A small image-text matching model, trained from scratch.
Model: 5.96M parameters, 24-pixel images, encoder arch resnet, encoder norm groupnorm, encoder depths [4, 8, 4], encoder widths [48, 96, 192], fusion encoder layers 8, fusion encoder norm layernorm, fusion encoder activation gelu.
Data: trained on small renderings of single solids in any pose, 197500 training examples, 12.8 epochs.
Rows from block 10 of the image encoder, named by matrix and row number. Rows with one number belong to one channel. Each number is 128 + 24 x the weight over its row's rms, rounded and kept within 0 to 255. All counts start at 0. Numbers have three digits each.
# convs0: first 3x3 conv (encoder.blocks.10.convs.0.weight, 96x96x3x3), inputs 70-76, a 3x3 kernel for each
# convs1: second 3x3 conv (encoder.blocks.10.convs.1.weight, 96x96x3x3, transposed), outputs 70-76, a 3x3 kernel for each
convs0.0:133188126147115132109161120082133136149093100110104103148159085094146129137130151153124156173111132149113127093112136141087134154102107130153168129115137110095106157157137146096111152129145
convs1.0:140139113132122112132157143160138096115090144150136100084179107080116135148141147129133096067146167180134131150155083159173132141137105072177144085124105106120138158112101185136113108121117
convs0.1:082108162138117157151120145147128119187134106144109134087148136154146113123151146091136112136079118167066102141131122116131128164136138144118117124136114115136098168088127134124129165157094
convs1.1:137087165115096174124120142111108120058177159092163157101136096122176143141124152093110117141168167145060124144114076157110164105134130115126156143115156101181183167138124110104148157151136
convs0.2:171101136130136160109144156152062139139157161115094131167140119121143130161127127106124161129149138113125135117081132135137104121125112121129125141121158145123164110151104138150132114128108
convs1.2:116128098109098117097111095140151106114119110096119105138126140173113137148111116131136094132112114120114108135129134112135108167118107101103107136112120100124098082146111129156145136123112
convs0.3:143118132159086123114178133140095154157138143154096119177117133146122122101105130146143077098150119095139153159116084110098126075091090182075165135090086142138113130121176115121122081120134
convs1.3:123134093163195127164255131157099163166103157130134172119143115104132109112108140145129132163083137084118168093109163143109143136136103173125077148102153117166116122134112161101085169138154
convs0.4:132126106123110159126128137141147135149113051114124126103120120158140114118117124133151092131111150132137147140132106126141077126084095071154139139131132113105096140149119104126124166154161
convs1.4:135152102127133127164130120150128119140144129141096110117114120144116104107148181089093118126130137119095168097154132124086138141122140176108153126115104120138136134147124169125145130105104
convs0.5:126130125132159133143145105141147145117141134107125115078148113117159107105106132091136112127110155159092117164163151122117165141111196098177150091116125146122129084124114115110138145138096
convs1.5:154117107124133125103152138168141090102112160122130097142067106107144170163088142115111136145136105163134126166161138143094140173103129111110100133145128181111072121119116118130143168116125
convs0.6:136145138140147122169125146077114074103185131090158118151081099111128170110130135129115137116122138148114144115125099065155127155114090108150127132132156130145128137141139113137107155147107
convs1.6:125114137132121155112116182124116131139060151120105158132135125108123118155163112152111140080096091121148140210125106136097108110135105174130125185108069119107095144139152092119135121122127
convs0.7:102141099134126104125141103108101110116138142126143132078078199160112093122171143169111149167084077114127120097129132109097126157105135167114149157141117116106117122113098134139087110103115
convs1.7:141108118141141151134135122105093094104125141136145105157116109100122143147142151155111148111118165109149167121138112145141118131116127106151143112138102145162077126116116108161122140178110
convs0.8:111115134147121133173121138103158107125099117145131139163134125116105101111131145104164104100139133116116082178111102134085114133095160111132178126123109140132137104095140127138117170141126
convs1.8:132137125135136134116138135087126144140109196195060120107160085150119131139070113105092152126090136192104152144117134089183087146142138113206120133104092148116151123105114093142142126093074
convs0.9:166121121134113155140150141123122108132117158153133131112133125083144136191169153117099132119139117116132126119131162109161155110159142144103110139132133163111091115128170116123143143112107
convs1.9:119100102143110110127082107109102124084142090114158140120127108142109161146108146113141132130126098138130108136087145118107132071162105127134110097113125158137138143153113158154143102128128
convs0.10:192144128140090095095090100135120108134075122150120130149135117134135126139113128140122101138110137118121095123084111113098169170093111100148094132140124125116092092137138094080158084141118
convs1.10:130133096162151140131119134117067069150082104110144161110129120094098108127158082126083132139108132124149145116132160093113179095112141122135103124143171175142091107101115094100173135153113
convs0.11:121128136137131148139135125148160116159102112077143159131136183131131117109154099107145110130133136164092181136132170157088131118089143112188124139138096175093109121184133146091086124145146
convs1.11:121092140120107128152127160145074161138162162089118116115117081131139136106147109155090125095119153117161153123180052136109102082112136094122075154117074144064102169148086155136135080109125
convs0.12:138131114095098128114102114106118132130175107138109112103101124205089090131119151119176088166162141160118098105148138145087188097105102137111091133155118120122120118119126110120139124074146
convs1.12:120110159136120106123127137150124157150087099120116090124113145132116140118131174138118162129100116141144108108099132108167158092125135156096078083150123158145166143139129155166116098149186
convs0.13:109132153127157117120120082132082107126111170135143113127136111121162085161087113200114091154130157141120135121114106140113091172128091098112164142134149131121102151113146125096093123158080
convs1.13:120127156145085148137129120184113128059107106139110204127111135116106106160111096143107114125163106118136139167169115099173095177128131125101123106113147137141133131119145123140120096143107
convs0.14:131128130080125188100184107109157106142148157084122126130115154166111100162151189133138115099122113155168122128148138125129166099170122140138118082149129101194135130137146101160107131124100
convs1.14:112102119097097133127145125129121103105101133122118177114125108147125088149145115117141137093099132134140120123103121178126136121144123163116123112118074144127171150148081141094110114157153
convs0.15:110123129144158146133125131159164070121132120131089168114154146092118070119163182126118167113122149150127119131157174133106139124104160133167090124105169162153132167112143105136116118122133
convs1.15:121137159113102128138138123114163108129134140139106163109104161123109145098157138112061111122146162102135117140097130148152140108094149144097103156124145084136130140109087156153128125124135
convs0.16:173103130100105166131111124132127112113119127091106107156132178150138151132112088137135117145125107138107115136135105118127125143125133099144105112118096138146117126179135130142104140138121
convs1.16:108162109130166097117146113136098118068134100156136133142124074150145144104125115116167158132144081128132108116139141127124086155123129092093129137145116152059149151136116142081102112106155
convs0.17:146119118145151144137096095086135135065078113104116117129095128153146161113100133124123145153128117128128132117137102095080117114115135161178150169180152169130149109157160119139096146107075
convs1.17:148102209128147176095153131133090089119152163095114177102097108102074112141127125113110147118072163169116147133145201125111201118116099118177129116103089066125101138114138143124132056127127
convs0.18:147108120114094102108113138133123102092116099137094131152112131126124121146121117114131103104178146122097087112122145103175174123139144134178151155095122135104138124161140143129115111119131
convs1.18:120125134104144134150159112158109124126072075123118206144145143122123111133121119127108176157065152163114101115214117121129143133164177126160198201177099115114110100121125122147118149127127
convs0.19:142119119110108157112143166136152127123080107162128101087124216174139154097113165149136098104146130164146137131127154135066136123130167126104151120124105131065080150172094086163143137095118
convs1.19:105169146119137150126147142142106117118153094166177094157124121083162130081149191183144181130119082134139150147172144098122152087178094157108157070152090110120152164119131139108156046155122
convs0.20:101132145123106175120157161056096160096080153123110187126131114078080122107077090159131123106123106107143113147139098113123106076123131151143133109100142144122144134096152131140143164138083
convs1.20:157116106151138088114128116117080098194140089115150146110173177115108135113134123131158113115160074135147122158151134133122160107156126128149142157140169120145201126120104166112101135132144
convs0.21:128125102162144082118099099119107132126107061098121122107174119132127130113143095146152120172106113162123116095096101136109142137111114141172147208136186112071123128089111135138130103126152
convs1.21:113140121122168129150096129135096096158129142071086140100116162088103165125067133150164193109135146086132092130157131144154091154100157173141199152113128139064027129109122130131094115105138
convs0.22:156123128140133122104133111108042078110142123102112108121130149136168148135110132160153139094157150144125148123123132163123127133131095133141141139127140123136122176126169161114111112138139
convs1.22:146130108158120123138141111114132105131084112123140148091133123141113136116145131122125136114115113102142132100094147129130144138131128141147111122131143128100116149157157142132147114106151
convs0.23:160118111153124142160120118112140147164133094122102145098091128104119097075130139123126100122118153155120100116123167118148148106103152097186117078188078116125089131137145176094146126118130
convs1.23:111139200110130147157157149137128095191106133120150110145114157156087136140109102119079165089109187097146134168155094125132134096118148138136108135138117151153145171138077149130101148181108
convs0.24:136168124124132133125104134133149146128089083139174118117127107156120143124109120094132086099151116132090141120129080084090115139110109116153159141125089119090103121145124109135136163118146
convs1.24:128118138134100118152098137144105109124137094120142084086150162094165104100147092117103138161142108118111146121105190058166114111137148153140124107163138114111131131092119128155108120115120
convs0.25:145120134179158116145141129104153169127164159148159092127116129106152133168114112146163096106100122133160146125124147138143176108148113112133136092156126114108149164127119125141155153128139
convs1.25:139112148099147153132164167115112193156120103086112178133114105142168090101143128130171129099112156118107154116145108093108148141154128097109093092114137120118127101103135127124163125115116
convs0.26:127110142141164102166118114130121146148115172149135142121148091148149127150134133111095136103154154098154155105087136158097125113121154135170111144144120150132092137136140153092128110134163
convs1.26:117147086116139120119131137114145074165149128141162093108175138081110135097150123159146119118088096101130143101142132152156139090132107124150138143131132116095129096109164101151109207132126
convs0.27:128115108178089104115114197116082147163164117159133132133136129162146130108096115116150085140096074147115155145151085120132126125113145096107126131131167123154129144160128129102158129110139
convs1.27:103121134152157109140145136109110148099066100159188127160118119140093100152131132117106182120162118140108159158152083091165149154144102143175128101122119133168175127153143150139127104108141
convs0.28:143154112116160108107117087113113133109131130115099149095120162102158124166112106077130133116134073165134143106117125200128130196056124135103097159080121096137100131137120117127124125129115
convs1.28:116139094168110135127100109144132121119064132085163127153140107173125153135136147089118124131082140099122121087142172116124112151139114156105129136080145141065181119130147167116114111154139
convs0.29:162093145163145191155131064141108140139118102083110094117116128114115128138121141136109121143115115150123154155153144141133119148092114080118140145129125136157124105156098106115105110105160
convs1.29:146147104069101180073078163091105156135109119097148075112130135096186184142104157133077132122112143115134101134114142161150165125129132119113114142158122077144199129099102146140108125133132
convs0.30:142140165155101201144142187133109129124085105147107123117122128099143148127108135127139095155150094139146112170161114122141123134144129079105089083116107071102087137106162115149156106100154
convs1.30:120113117101124134097136106119108144112197073081107130138124110138144147130134099101166104124092108108147111136144125144146141120146117127069124108119157145133107104168108124148125109130121
convs0.31:151128128110143157115143181117101154175151105159116121124156130113121151124156158140104151148127144132157129116118122119115150121100105120094119125154144144086135160136136135110161106082113
convs1.31:154098142100132117094089124083145166115160103157116112122099124103151107104130158089135115097137140126086141104143165103171132126126119134117168140132110116073092124107157141174181094107094
convs0.32:089167127154152159154134090121128100166087120143126138086112090105129106148131132132106128127138089099132128164128116109119130170157115133160117113123131114130154143137117135121122113118162
convs1.32:103140130160144101113165120131143153157105120114151106147160134124098129162111126153069138157110144132108117131148135084126125119129142077162145110126114126112139122125143130109120104133133
convs0.33:092139103152140140161142147180124080115077170128133120093155109124139100134077078132141128056148121121117110124120106151178142092097095147174138116122117137136137143101099128090115162099149
convs1.33:140147101141125127125132100151136113098104138165186099165088074149109133135150163114170144081139121163101129115134132126107107181067135136114151096171135101105127142135089102139113124106112
convs0.34:133147117127114094132116122112136099157114140161146134161120121192106135134151169142102139126118130089138171115168129112132129137103159119102151107103078141126155129123129119178192136096122
convs1.34:128111095133142104136125096132107136135113082147140140119127147154145147132100161071188091112109158185090167080167136138127131126080144109137135118118147125131130105118131118140186100113147
convs0.35:119130148139133113128115118121103133156152155136145094180140110173153130124087139121103143118155142143136161157131113102088133140098156117114148105118154107193103118101128151123150105146112
convs1.35:157144127109130149117124149135108123170095119105130139123107098133130077112133118109101136117165133108103124132133082112143144135104114193140137154129158067127140113150136145090132098127111
convs0.36:108150132120123155127147117133135097122139109082133128106145116096129089164078127127129168094093138118112119109090148117149141155136127102123106149079145091190143141125098146078108151161153
convs1.36:167149131101159129103150086125143149122141078149156131104154148136134139170144106107076146114155104114101136160143102094134183115134169117155136143105115075145178139130166128158124124132160
convs0.37:139121111155127106143130117091125172159133129106106154146130119170120088084123118134159176114130096136128154155151102111092112089108092132174107155112104122100027115118125095123154079129148
convs1.37:116140113114132106144136122129125103139131093108117090123127131135077110099113115102141108125121155113102150057091157131103134131166090158118137142107150135143141125129144146128125082123154
convs0.38:134108135107131142135150139144128146109112120165135151110104141121110127113094097182131110140138142146154141100118167114130165156156095092134100132103064122109127133138097107099098171161138
convs1.38:168110137101142111137146096160136052095090125122149088088120138110083141133150067172121112096157164104135067127118139154112087107136100157128145126138074132142080149100140103106168125153134
convs0.39:115120110156164119131131126134087162107133122086139144127137153136111101131116169126119062133136128144134116110112131126110104106120135090131098148109135123142119100101133181125120124135120
convs1.39:125109110137115122151126109137115109139104114173167151131122132099182172101116146123107104103165116145151142126127158104108157152149116159105109132105098142142067118160170157108155140128094
convs0.40:120141205137116156145168228111113088073137110118103106127126124139103145115139147129140146153130139136170090106113103113121104090150124102100168103102097117086082121140094132174103116121100
convs1.40:136113141141112143122112178136120120073099115073106151101155132110092114126093096110101089144116117117121157150112108128142145144111103107145161120133079132129161126135118093100153153102107
convs0.41:112152104095106141124152180129108169161084129144153089141176093117100164145116152142145137161098121134153105150117149156109157141119135137171118109097141140115171150134135151115104092128121
convs1.41:120135091142145108098106159083132115088133131094158119120123124120182158162106112094126152125146138105113154133097129163104149117106115065142109107148118140130168098095138159146129145139114
convs0.42:117105126086168130115164145116151144093169154095148123126128110168144130108171185148100126119131128151131135118098065105127131181151157070151110154128120132128098118125149132144116110143174
convs1.42:158093121128092090100068091130142104143118102122123143112095159142133126141111138125099094127152130110151115146095102138124109114125139121131138133128129147141076099075155136137154120145115
convs0.43:154125130140119104121135149111170140184143147112159118091108076125132163101148123153098147149099169101154190090165135101126150128148117082120117149146111195123123120120109117119144162171111
convs1.43:163122112117141127101147089156052173179137099098143156171115179139101140162124154126068180146092100096140170140130137109114138154108167119142180139119094126115126130105122116187114141109171
convs0.44:118193113112106065137138137119150134109149149134160118144150125123129103106129099118096102121114117131137131159140137135158101130099108121180130132118119128089117107095119127092145114138138
convs1.44:142154136158128174114117168122143134120186130103110135139107141097119138140129149109177096104086142144149184138150142132083130150135112142097119161162127142124103144148111087129127127163116
convs0.45:111118134119144103106118130133108105125172075150106167140124155087122083093140132147117101149121130135115110107097120130128095098131171174143133140104160113126101168125103106138137097166113
convs1.45:107180156139140127141121103126097142241104100129107156113090107151128116114132143123122115127136168113128133101122160100144144113135091154119155157099142113097129118135127170104130090116152
convs0.46:145137096123098146125174122118179126112159153104136102118133093137150144133171100122149095137132153141123150152141152113131126129172121104146124121152097131113092107071140113119119095155101
convs1.46:098130148125151125108127110103127134135103081171092130143099157127105112161076058168090176172107104116101149127105105151103128159069127119101141140124105162145108091095174129119118113139168
convs0.47:112124121153125120094135135117099100127145123132125093127153133121150112115153111137140163167119114118116132127109148107113089161058094168165090108155120100138113110126147109134122128132117
convs1.47:135110122155115137124177094118077116177095069150135154113122120134114131131113104119099146120161116138070105108143169147103125078121164112096093117118148162125097142109133116152144112155124
convs0.48:117139085113142146140151173102174134163141103125116102116127129111120148095128135168119118169104135142073109157122103175139145095147127153166161117139136168170114142126091129127106139139168
convs1.48:135095128127111131088113128153151102116129063158084127121138129134130169140101140148113070115132081152147197108120111128184097144108127156112086134129184131106066151112104148129132156118148
convs0.49:125094138116140158140107165128186126126179165140135126121070151095081115128112092142095118120120108113100126145118117129105127122136166110086166113116124140105142114126126164124099111093126
convs1.49:138133136130128146106105131096159129140161156126150105091103126133096113103111083088110085138122123107145163139140157140151165112120118092139113108151124101187117109108125139090103128100145
convs0.50:102107162088144136125131170128132146142176134146122120154132147120128115083188128131126107106103149125140143133177109109176127094137137102131155114106153109121134133143161130130129137139158
convs1.50:126081154103090117104136126100174114091102102114115148152136151148129148146116088130157172122150112116101147132137132151057150162097113116135145139094148063101151128114121112159126134109132
convs0.51:132090103123123093131116147142137135149090116107119140162092110166115158128162139104129170139159149107102112116160132115090124169140114153118110107154158111154136114120119172133105123100118
convs1.51:134118137137115128125123139108166099182150150143164140158131133155158159132125109100131162165176132128118120130134111179132131152127158089112104140139148123162164114141101153133152139164136
convs0.52:175145088137131111129153154113156114138112161144148099137168137114146116090136163143108141153105162113133132147122134089125122132128101140099161102139107078115090117127113122167146162092135
convs1.52:141089128116106092142128088139131133097118125150082117101126116123149139099110168161159161121067136149099139142142112109142133110139100092152188137143126129115148134099114073148124111110164
convs0.53:131171106167164131100104133103113141130150163117146163096129084115140079149091142131102095168156140079147144117162087157156124133124101092125163142164126089155121198097103152117128138069101
convs1.53:102122124158154140141133104127118131112159116142126104113141111126162167120168151111086097149095149099095116118125126101089099142115110181131130129123168145148176166134104079111165094132137
convs0.54:112122134123126129144087138130112148087122138172157080151146126122111162135085109102126138123124157075138108118141149155103176114111159146062110082128096084126164111153179136117136173125110
convs1.54:126111136124136118132141106127111163120183075126092181172108124117116139170135098138164101100106166168130110116146096132126156090150164061090177141100192158097155138107099107129163108149187
convs0.55:123152117147150126154132134126114123140193149145128123228125117150085130105153131111170115172164121152151152083111109098126125113163125106138097161146118123130116115137105081101107146180185
convs1.55:124119122117127117115160092103136083127103140120198127136133132150142067145117140126145155120121055101112134124149121140139106154119135143129112110146145086116170115132116142109137118129104
convs0.56:089127174163185137129150141119121056175149140065119139216103133147147106113072109103116120152090135130126163104108129149120159107133113129145089141139125077135148090132121136135163148141152
convs1.56:139089149126139146135101132105106140167152164118127180176127178141123118128115040141120113121132145104086153086150111163144078132106132147126113096106089118120098109135137114124133125144162
convs0.57:164158111121137119135116146157123115123130174124111139130100093142115113126113137131144157108123164130172145125121127149142162108123098099124109176134105137112104133133116151117140121165123
convs1.57:105138123127127121123136090105179109112098147119132153144141152115096147169128117132092107110115120105176042112084157149151118112127127091116135144126158104126108109097121137139106131124166
convs0.58:158103125093105126131126131127152108107144080097133093121131131098142128135160132124137124130158104131097146145138136130132144128122184109123093106093084102105112178118126118102122139136158
convs1.58:127119155108126181108175133124102122089103108118143114085092135110107149155098085101121130114103147120128164149120147158122125098141137107092145109126082164104085147105135068150120127124088
convs0.59:103110114151153123127119134221142135105105114138145136077085160124176165151191137126124151153151099084124130124113161130083121148082086127133154126087150144131084136144100131129125129132133
convs1.59:116146143121112095125154152087152144142172057086156128150139218104172124135180091193083160132127105094155118164162138114148142143094120138087139138167190108101113115123139126112127120126134
convs0.60:096133104115121121082097082163187182141113100129116172081108088119136148160156126148125143119121140117120145142126190111085131086118123110152151159114161147084098151129094142101112157101102
convs1.60:105118134127142152120146121063096135156105148130139107112078101100100101087070111080121142184129120145119137162123143115141173151090114143176143071137082057106116109146139109118125145122130
convs0.61:118148136111076147135149182147109078146120120196172151156107182144111122132159123132147159138145134112120112088136114171168119100109148130136176150144146131155131128114162110099145089129122
convs1.61:131160127121169100140137117110114131128117143144153140101128152141119108111093137111123144128184144129147133126163160168087132118050159079135096105138109168191194107148126151165126159132104
convs0.62:146075104116105097111136126193108122137118135118100180125133098106108109144161134127166122136115167135145134093159164157126126146167153117149151118085106136130150108182157163107087124155137
convs1.62:096144102127120093135131123111114116087114103161154155089093129156135128153137119140131109116125119159144113084137172142098106158115115084129176108147149085094120119148129135123129133096122
convs0.63:169128117135135152101176148138125152146121135106087079112121174124149175073163165157156162104093117115129085141131099126144137147147136104119145093169118106200098131103160137124128115180143
convs1.63:119093093122137113142124082135180145133105124124107111124121201113121113089145156118093129163141131108117149132111118099135111116123102107107101131095163142192128150136092138081119148148135
convs0.64:163120141115126100133126115118120107144147109126105156143129125131108101089131159161163136169124146156158090120133164143112158111173143124142146149189152161148113135090126136152132141112125
convs1.64:141144117131133110118143105133111109130141172126175184147137070168129098137074142136123163112097129127132125125106142135143131103085151124143123144101097147115151138163122115107123150128126
convs0.65:153112124141129140128132135099132194128086130124145117156088096113074106194122171109127171180129095101147118128118096136155133139183147122125117164166108129081128103135117112129158123089138
convs1.65:110128138117147140124162161165106045143165151101153139115169101151133135151110106102147123093130105164101152143101142056096126163109085122172181137135066153089053131126168142167160138122118
convs0.66:119128120090137161145130134107126181171080106141099139100153149094134097119169155128161107104129190173068136146114131132115114143095134104119181147086138122133102108104139147124161132134095
convs1.66:128136099124105136112149137136138178147181123129121076130138150133125139127092111178105138126152104076131135138097126158135139145145139073144138097086121098129133134125107080132152144137118
convs0.67:109153144132151128161145157109141150151147133130147119162069098166153122096107141131110118150113122107127127146142134089117107166129124132094116126129128139180150099136137137119149136115116
convs1.67:120119100103151110168143117133165128072161121160133173110178130089134127096147151140149102144145137138140108089111142097131100137142143129163126110139147098100119140148178133127131131132127
convs0.68:127121084105101144137127172101085128125157150138153183090091106135111158164127111105150134109131166111160123142130097110161161130117140141143132154129107154121123136130083132123151137082121
convs1.68:143103135127124088099128091142149199099105077144112146134120105135154166134151172124138164144112098147144129174099100089099151174144133237153167195134181156120171164141133110143138085125132
convs0.69:128133146130104126155129126149126161115118136136089149103115078155164137080159144122113118119115121118136143113072133128143108112133153126113111116101142168080140130121136107140139082137141
convs1.69:142121130102124131143146110129154125171172102050109145084137156152127168113072125124110095127160149153086122137125119121135122112098169088112172077082195078141126103108134135124137110156121
convs0.70:100150103134111090161149127081172138147065130147105138113119110143155123152098157132119131155113106164098134070149130127109125108124120147152148122125143191098155099154107114208122140100135
convs1.70:140138113125107156130115154150127139171124143173111094152158111108109137144156111148108154136126172184111072104169121136128118129099148135121125113137125086113138129141101126108126156113105
convs0.71:133116151136154129108120103174177106142132162129103084088070117161145077110107127103134143134109117136148112166133125127171152102103118145127137125143125093130119124142103087128149135108131
convs1.71:141125140174115101152115105103116116163153150128152160165116100137104133146168103127124120160133141148180117122124110143139148112094130068112111103089151138164106146144136154115124111124124
convs0.72:172150141112136113122115100108149116091154166127160144136132126104098116130132143158130135158156136112157158137093087116093070162194103132150090126158097150132088106109112123124116157130167
convs1.72:132118133130107120110138131124122136137127145131105145067116108137127124103145116095121111135131165097113117131102128103138158100123122107136094103188150136155164161123102125131161127137121
convs0.73:137125105132125125117130146109122150131086114160096130106151069139131088110129159153112088130114158113110096108131138144183124159108143116117154130175117146184048094143135142155098148107119
convs1.73:107126122133130158138148138108100089090130131124154091135095113148101112117129117118147141144119093155111103170061105110065115166118134193137122089095114083144177139159120163104111121123112
convs0.74:132140141125119138128122086108099126161108145129102129124100188138155189134152150108136167094119114113139147153108174115159163136144097101121109168138151128130087117132148109189095146136120
convs1.74:152110081133151144104135146096157137118123156123155105118149126115130137087123145157110120144110119060103131109130139108109147114122159129131162116127159132122087147135041170123148118107111
convs0.75:142141124134095134134113126147127100066140139143089186094133147110099135099207117139124098094110145123133105173117132128133152140132084170158141149132102088121167135129160117132183134127146
convs1.75:138115111121130108126115128112187122105123118163125140153093089117104102165138122133166137144147091138122105157095106159144104157100127160127107131114089139144103171123126135076147140121125
convs0.76:119138145103169124123121124119142121137091101147113113133122157133116105116099142128146127166145126150117114151102092151139129118132126135114096114078131120120143120086088108140089121146142
convs1.76:129095139127126101103150144135109106095121186135148137099111132123148170124110129147126137148149111103121155126145134120141077097162121082086090156136126144158126160115095134162114119146142
convs0.77:155109158138149169133129130152091131131065107115178125135143163105117100109139124110105131175100108099116168112100147107142149105126134101161118124161097137132103140131134088127148122133109
convs1.77:132113162133124170127138125129123193138087121104163155145095130162123126149117120099095138114126162109142109099143126141129118146148136104153112128147187096160112162131123121131151130126153
convs0.78:115136156120149174118146132131133125143155090128115125151117132142123115105101117079137145132127129095167139115160143158145140133103122112106103112132136108138102110159078136097110137101136
convs1.78:123124133113151169107130161132090115120131116088125127062115134093133097129115148113072140100134097126109099102174106127153125132123166138093100142108083122109129122112133167110075133105139
convs0.79:122141112123100110152116120103114161127128163164135147147211047102107148130126198138061151122163146127138095103146173118123153085150160135138129165077109141149139125121164140124193143087142
convs1.79:125134132120124138130112150179116115100119115137165095159169159177089168153132111141134131150114137167139124080121118104099167183133145083083112136121095105133115134116086156084139133141130
convs0.80:129126094136163143139123073111084126086122158107080112163133133133127163107121084108117193133137113132146104130124171119172134135171101091140108073107154107141148115150115117143085120113129
convs1.80:125127111135145114105166150116144131137170158146162141130120106101092112143121129115125163081147113122126114127139169122145122164125138160117139116137179098122120140130107132127142119137199
convs0.81:103162143138140132134115120153145087112121159181132116168149164137076078110121145081110083069132145145130139108105146101135134142125146156166149125124114125082132127119126145129134134127137
convs1.81:136145115109135101167128116093148073106125122136126171182180112110170162101121114164094138155142167133138107126189131106120140103106112139129097151106123140100110172130113123108132160098144
convs0.82:121143134185099108169137132143103146140133129146111057153158144139092099106163158140118132144123163120145166149119132112104099119114096101105117108115067096106146104070120128104123156190122
convs1.82:115113118110106169121127202073120147122071170105182146125103095166148091143098159139152121104136105131120107147134107128093153128128128102168134143144112089164167108139113127137134120148096
convs0.83:121149117099147135110125096129161136126106104122117104133132104104118138151093145180127170111135127144137135133118117127178123149108171115135119146144120124127151094114136171155119143134071
convs1.83:134117124172111131155091132103093124114097136169132084172144187131199169147133141141085132150129118112130050127108142117142130126144134135108131151116128101134167147103093086102134112132112
convs0.84:104137136112130128153153117141109124151108098168124141150109138177123107104157076149111139108148148156129097115146171108104139131089147213081099163115174143083060133119103134109102139121131
convs1.84:138171121139101139131138123111166105156132159149107105113166137139087106135127175135125129129097118149146112123129138104140108099124134159126062133185201139163147151103147139145093136143109
convs0.85:140109119145130158127117122104117142131147124107152144110102145175142082166134131099102087122156145135145147137139174093126163130106070112110123182143143117123116127160103181158087131115131
convs1.85:104155093096126148119137126132131083138062162158134153138092079111171111114164087119094104119092100123142158129099116156137103131136114149181118089079124168149096111162135117128137130093163
convs0.86:136125110138135132125143113136104168101135157153125130081134122160137146109123120126099098153110129118133128124160138122109098125141148124151101145163099148106075155147089133147144134134152
convs1.86:156153139115119121142106119114152107121111142119151092146112098122111133093140136094099150119118133109126145105180080158176129184095086155151127162073162150141145117162118089101136163134096
convs0.87:106175121125093157129139149164141129158129125130103158108116139080138096135192075153159127214122122097101124107149174143076126130115127149102183138139112149138086119152124130128123133101108
convs1.87:132133122087094132173130087174096103120138154111098138110111161159178111110197135116145138129179119119173151139148088141092109106153076149117090121117084088125129138125099121122110154126099
convs0.88:125144144114123139167163130102109119131160177093174145140144130140125124100154131156111115125099145115084111139159131114130150164170111163110134103096124112153157125124158135145143140120069
convs1.88:125109100099181126154159119137068098208090177123126117128138128153158170135135122094136134105168126119178144098133134168149163138118163187116164136104154180148128115079086153141109139159135
convs0.89:119109146127099144126135132124110108137121099112104114125176148111142137162132124125113115098140132166163180175097128133133167115168135152138143116085074153103141104116127121145102148125133
convs1.89:129103127112112125155124137146141127123136199092102111123130139134132133165141120138144089095112140153117150107093152087161114118126125151169145137160142104113166118145120141119155119123123
convs0.90:120124154154159141163151122116145121106092175136122157133159090169174132096095123130146120192150148116160146152132088140128144115107149150157157098158099113133125116160115138140131155125155
convs1.90:144141116166128128153135113136153161165126148148110134151140170138138128157105094095114126175106123109105121138131151107123113147133104123084157135104094171135107110092149117152137106156142
convs0.91:121150097099109156129143115163174101101100140110098077102132089113100117173155169144165152127128146157143090140152147129112153127143167114170112109118102130150107127132109127154132071116128
convs1.91:119111147116145158136170101085087105096126158137174141132129137103134103121113114132117147089137112141189098129080143096113145168101126101117082129132158104102136122111137132083118139096119
convs0.92:095137155113133122089122160125138095111136125168125107128110114118134101120106112121142143143151091090131141136142114110102181123168148097103105122084097109172172126124131108112099125105151
convs1.92:116136087082160115139165115127040125153119189138095154096146101114097113136108139150143155102118109129155081105136134183116157112106159137115175091101151153132156127164111140137157185124139
convs0.93:142151167146138156137135114127115170128139116158166113113137162106156141091098094111147119171150099150114123114137138141165145105118166125164138122136147152109119172112117126157093082158112
convs1.93:108183155090129133160044103099158165107123190187113149102112124147142142123138114113104138127112134124169117135140133122127142132148155150114093194120147135135156094150079125111148096103114
convs0.94:126144125112140120126122137134131115128167149214121142142123127137131129115100143138108128118095105126138121126113127150139100094172168146132151143092142131125115148108111136111190134093160
convs1.94:122122166147141096148151165138159104102129106152110221198147117114108156082140138126147064142140143141124132111103156145107164099151131157129154139123102118159159155123148104102140106095127
convs0.95:124139150164147126135076126101078129111200129143220111075123147166178066123105158108141163110157128101163132118137107110144124115092159124141098149124091113150124149141094139132175135100094
convs1.95:119140068132125079127114129124092114124107099091153170087134109129123121110143129174098097116110140092119153137119137147117175151103118100152104126117099117175144106161139105149131138113158